python train.py --encoder_norm="layernorm" --encoder_moe_every=2 --encoder_slots_per_expert=1 --encoder_width=256 --residual_init="scaled_by_depth" --max_precond_dim=1024 --max_grad_norm=1.0 --epochs=86.6 --lr_schedule="step" --warmup_steps=1100 --weight_decay=0.05
Rows from block 3 of the encoder of a small masked image model, named by matrix and row number. Rows with one number within an expert belong to one neuron, the router's apart. Each number is 500 + 40 x the weight over its row's rms, rounded and kept within 0 to 999. All counts start at 0. Numbers have three digits each.
After each expert's rows are labels from the 100 images, of 14848, where the router gives the expert most weight on average: "peak at" is the part of the image that holds the peak. Only what is clearly more common there than usual is listed. The data: made-up ball-and-stick molecule models. In brackets: how many of the 100.
# router: slot weights (encoder.blocks.3.mlp.router.weight, 16x256, trained with AdamW), inputs 0-127
# gate: expert gate (encoder.blocks.3.mlp.gate, 16x128x256), inputs 0-127
# up: expert up (encoder.blocks.3.mlp.up, 16x128x256), inputs 0-127
# down: expert down (encoder.blocks.3.mlp.down, 16x256x128, transposed), outputs 0-127

# expert 15
router.15:496500430489476536474504608403539471473491513517461474487444519483518457470469498472522489454507520478450619496510527506498465554527505551445476516463528468466480446533508483461510512545498490391527509487472481496518454466473493515520492466492614505505563532472545458516499427453463463455535532506525554547499484540543505477487457533474509489459549547504509507474482458568549477491473
gate.0:489451509406520512507471501498491494617528505507521531498487554500523467509507518490464547464478447368515521473470566536536518466539530496524527447497533526483490657512514532445506537539450458487500521578508497492587527494414481506550393504549490534515502479474506486465480487440497575444489456511474546461533468534568486498544486521519509524472488524514462460496477494542439552528484
up.0:496421503474491506546506486534459447581525553528521500490497525547555495467475524484470534418497500389524518588475460526510529518549480503546492419524569524494509587485515525489514516500435473502492501551544504502503507532520465527577385553488528497500488488425514507436434438518536520506498480543466508477550511552538444513509495577545519505523490467481461482477379457576484565502484
down.0:517537472539465518481512454513518545400469511449518464424506429564488539548500548548504431528519560618476515556500417510439503541452446466496529516517448417432509314443476511534518505481566493535499473497534546490445532428518450513531597499452519455503549496521446545545507509554439408547536513419483448531500546502459443515436543485494487508582527469488468544500512491513567485451496
peak at: bottom left (46)

# expert 6
router.6:535419522558564503535455518530483440495503464451440513534534435461525464473500468573461530492512445469514483528431514513414498453539513487616462507499516486559607452553433502491515520502512501558494480498539542466578482386520409542536466479441510517522515558488503466445552542495530526531484462409518443468570523483452516484504551504429555509517483485488505526496515527557521447523444
gate.0:501514516459442494478548523491462560467492459545540530429447485480531482503507459540506521516556542579489483447472489523570531472521471420554583486422462486533479505480524519496531436555490533451502503479486560545484508607521553498561421536484524439451499441513536483493399529489509525479467490548466475500489502527513512478538524516492499487437478551445482469482469454472417484511483
up.0:481515496559561494516482471524532468519508538445472472552554483499464540497470561467518475455452445421492518549519505482433500499474549583445427513571557484461529511522479462488476569448482495529504507493524460457521532422476475511476552496519466571524485540509464495504595484525489493506512499470553492467490473472496481540480485478531474528556521466550555507527549550490577520458519
down.0:533557448479592453548521550476511548489549510463547442441541484498492521496497546493512581494492531500367478447485513560470485524384456508430494496553517505544433446551538438463428484500534403492442466558457520510528482482489550533482463516542498530525492519542518459493501520518510524486539439490507566478496475584530533551461492603524602485479483472538487499453499513523498599532543
peak at: top centre (43); top left (33)

# expert 11
router.11:456496524516541446541401530502480445515511463442475520487499455489499466463514452509429420586498449475494516535465583448576448523500497498498452457522452392474548501475496466507518596528536539441477470514501525493584515463553498479500424458462472471498467517555558530513514495519497530473531553533541514550485521494591448514505552517518486478418447471474595454488487489522580473527477
gate.0:556543512508554533437542440439498493561508513471467406465462518507494514539495524514583441566531513518506561485490494523518483507494429526500581480536478499446550536589483507500476489513527417469488423451524512517528520467471466494444529492491464511465542442519486505583414470518557495539520471511576486501455483486434471487496496449446448488487480519523539510436550524457488489530499
up.0:542489525498470488494520483429516478562491485417475411476459514517488495475503537537534472578536516505479580455461483505510485504471406595444563513508561476416512568535444552485495470538555436480485487480468500492520484509488486541499521455523502554467506453550483480543420562524497466510508460483540488445504451526453452509482513457460438512447557444481497550478512545442481500476458
down.0:529581579429574479508458512490466510519516484479476534416525515469573505505459465467503501484544474491558476446556536496518534504512560525498412563490518505503489456534567549504567483454529536446527537502486511470431481573467533449455496471505533546520489553467516358471496508462521525520452515501424497525541482519515476497469493503489491523546527611560523462467500430497528525512550
peak at: centre (30)

# expert 5
router.5:456543473483546495445507448484536485473461523550555568508491497604482507529540492496536447526501462547521505491489508511460477509450556545461497464572510487481478544459508448547461542521512466483558539518380539454576522520501499468479447456494482537425534512523444517483540441471489581465645527451559494524488488461591540554537535470509449508423498572513544477518511449536506470476517
gate.0:496410492487487520466542476509516578458492490509495522457529464543486531445532447539497511479491479504516562428498530527486532355489444571560527554498539488483472510607504504509507594499577522520498455480531493478489487497489504560451458559513464487445408447533475514461432487469485506520503508470533521502484482576460517568524498525460448565469520542499574552534569484539488453553476
up.0:486501472523550497490569489509471536478503470547559506452514516518451583414503546501508482550433524467467551516487487467510491469490484476577472539423506491435493537539526499520427483540559499417520509492468505521559486472458489538518510566511519430486485514552450582522413465493514459491521512472492516537530510506459433570564504575526477565517485590491561526487520570542527445502526
down.0:499501524583498558530519479492472510489549547560464413443559464533545548507457470480543500515530536514466555526419530563505525505435506538501479423570546465474498472474518510473463502503570503490527456504523445502470431479492504493482490525519495452501475495504564482515491494479455491426410554527475514551548464582560497446538480523507507446460499520482514591503503465493506531450506
peak at: centre (37)

# expert 4
router.4:471487498531515466529484509498497479555463484413498450487557528461462467505493468527494539509488437518493486587442514516505487450487528520526542500543462603494432485522465435522469497501556516496446468505584505448497544491505536525504472441451567561496476465547544478505525470504507598505564508507507540511522457428538462505552523536456535580473471512487427480552545495441491527491524
gate.0:496457482513525543607479467487450500545520491536566526481551492530499481515549529498478528495498516440515536495598557474476502477474444525553546552513412483548518583546483504465469441477458445504470592567480460461500481514510513428483499511503554533491425590518486548534533525495516423469492560487427475576497522484488550510496492529479458531535498489497474466545502454498462459531468
up.0:477536539551481493582543523535453507535488440531551490496486492416433496462465493503401513480549459523525505530525487487517470529530477518560504528457542453478512534489534508542494515491557469489503477533514537511516535442396535557596469509505485435512489536528500516536550602560541549468513532563468534507568488451547441488518570498467492508510515479494507555504545535550447506498423
down.0:568521519525461500487517430480510528458505505481505511545525525546534493551512488530563516436507474518583526419525524459485459528522552510526564579551445567503464510417495523490483484487453510484541556460503478488494475427443518544538522523487488489557497497559497498356496470489526505532387475461485518514502458549502553494463411523527464447526552483504538525512491533539466507540570
peak at: centre (29)

# expert 1
router.1:514503469486439556520461524532543490470552519536527491498551537454446551529483499506511432487545545510487557485557567508409508522492570484497514516471562515535510551431484461553454536531571532489611484473464491468570549565454570523506557494524526537484494596487507489507461480500448432483518502411527521479517452540463540467485533492469536471447576481483476494462502499514483468528464
gate.0:491544530481503561482504501528477511501505495479541504553471473446502503533377505475462526523541495494469522452465537540544509520467464455476541551523510501548463495503485488548539430474546548477474454526531455480525475458509529546576521451569511464457561508543511447547499507505467421451468451474523504516393461471502492465430497497441519473453495548519481477509502509538487479581463
up.0:495546535479497547474496474527486521511473493511519484539466475457481498528395517458485527521528496505452509479494527542532516487453479456457525533495498514520501512505500511534532426493544556478464461516556461520544469475523557561575512449547500469444565519567511435542496503510449398459481459449505521525415455456488481459442507531449535462443485545516509453500532482518483478562489
down.0:502434546502487471504465502503447473549463442510472448477479554529474457473491513438546513517441440553481512489514427497568460480540535503503463498465500503440556516555577537501539522545503506495496475531539523515452543476447459474530475470432474461461518534518494516526495503449518439496484515469493510511478471485493552528545547508500560568565446489508484567500526421519578480568472
peak at: middle right (35)

# expert 0
router.0:466484500512520510496428537485482455511574510421512541463492512491459506440504499563446497539506482450496477444484497477451583519496442493557464486459511510495602433440471478449524533468544482440568547501530519537556458508538489553509514492500557504486480465477490530534512431477457525512542566455510514492494504486499464510404575476501484549460407500472504508468497482495484478524517
gate.0:433421524489522436512479555500449505527478552480538490556458483528486449519541479513524482494559433485494533490566438484560491462422532495488582445507518544428484522560500468567503523523460448483530470578514514579468584445479519470515622535438455500578577493492504486463470533504521528465500459547508460585515527485488592474545450468463460451488495508517501477487512502539466487506531
up.0:551502462555522577510500445514579503456541484514498512448511517463580515568432525501452547477521538533480471518414520524471510539518538492501494558545470478542523464496527538378475501453465530526488435450482478483481489485486526501487407452505589517417483524464481480500565483486449488525460535476526550438481499526492477503435507484565542525548493481517476474478551465486556453476494
down.0:542460513463496448523406494529494536538492496429466522528543477563507519474563494445518415494508488493514503479532485526519479450523526454530523465506513540521538492497462540497556506524543438522501525552429504477458505553545522433499624522512405544544522517530529479505460426521492521512440395476355463522487489510508545529515540461419487452490532510497520466538369511549512470500508
peak at: bottom centre (40)

# expert 14
router.14:414460504541568449452475497471477539488526510519504528482513504448523428515467484583419461506507426632528488512460464518497502533455551504593491464554505425482570486457540449525465500492488522454484500532437465507525506518535551483573489496506497486513543482454509516518546499471422542532541531504568527522494462480489481498529519455492454537541497496508601511562560548485488493453427
gate.0:524461514484536461495432513455451543502525437518461440520494549493574477494494517458470454510438535516429482526541507432594468550423473457497485471499448457543512554534464476510464547504498463460501520499516472536469479534494480478401467539491489502449478454560502517555492483481453451559402529579461516503470524476553504471520525552477468471526466496532427483461493397414517412463526
up.0:570451468501527500536442507391398516479512490486463443508493530458600460431482470506455488549493527524463412487535479450570491545395488502512480506500512514547550540554505488503457531468498502513542520502521471545479552503518492477423512562524470540461476477562498497529487469486502492557428502569495512515472502494527468449528555535482458480497474537541446516458473413421501390455494
down.0:517475471524482519473491498492512559461492506502519480463565480550555471509484488483549546499544513517515498494493406459458461441509424469533491482483530508479439525490489496433517478519525485466475501433437527489544474490506539499513475472493552472457544440460505489523566506481457455486486427518559533495456456538494526469471495422465498518545545486471466516535490554509544501506542
peak at: centre (27)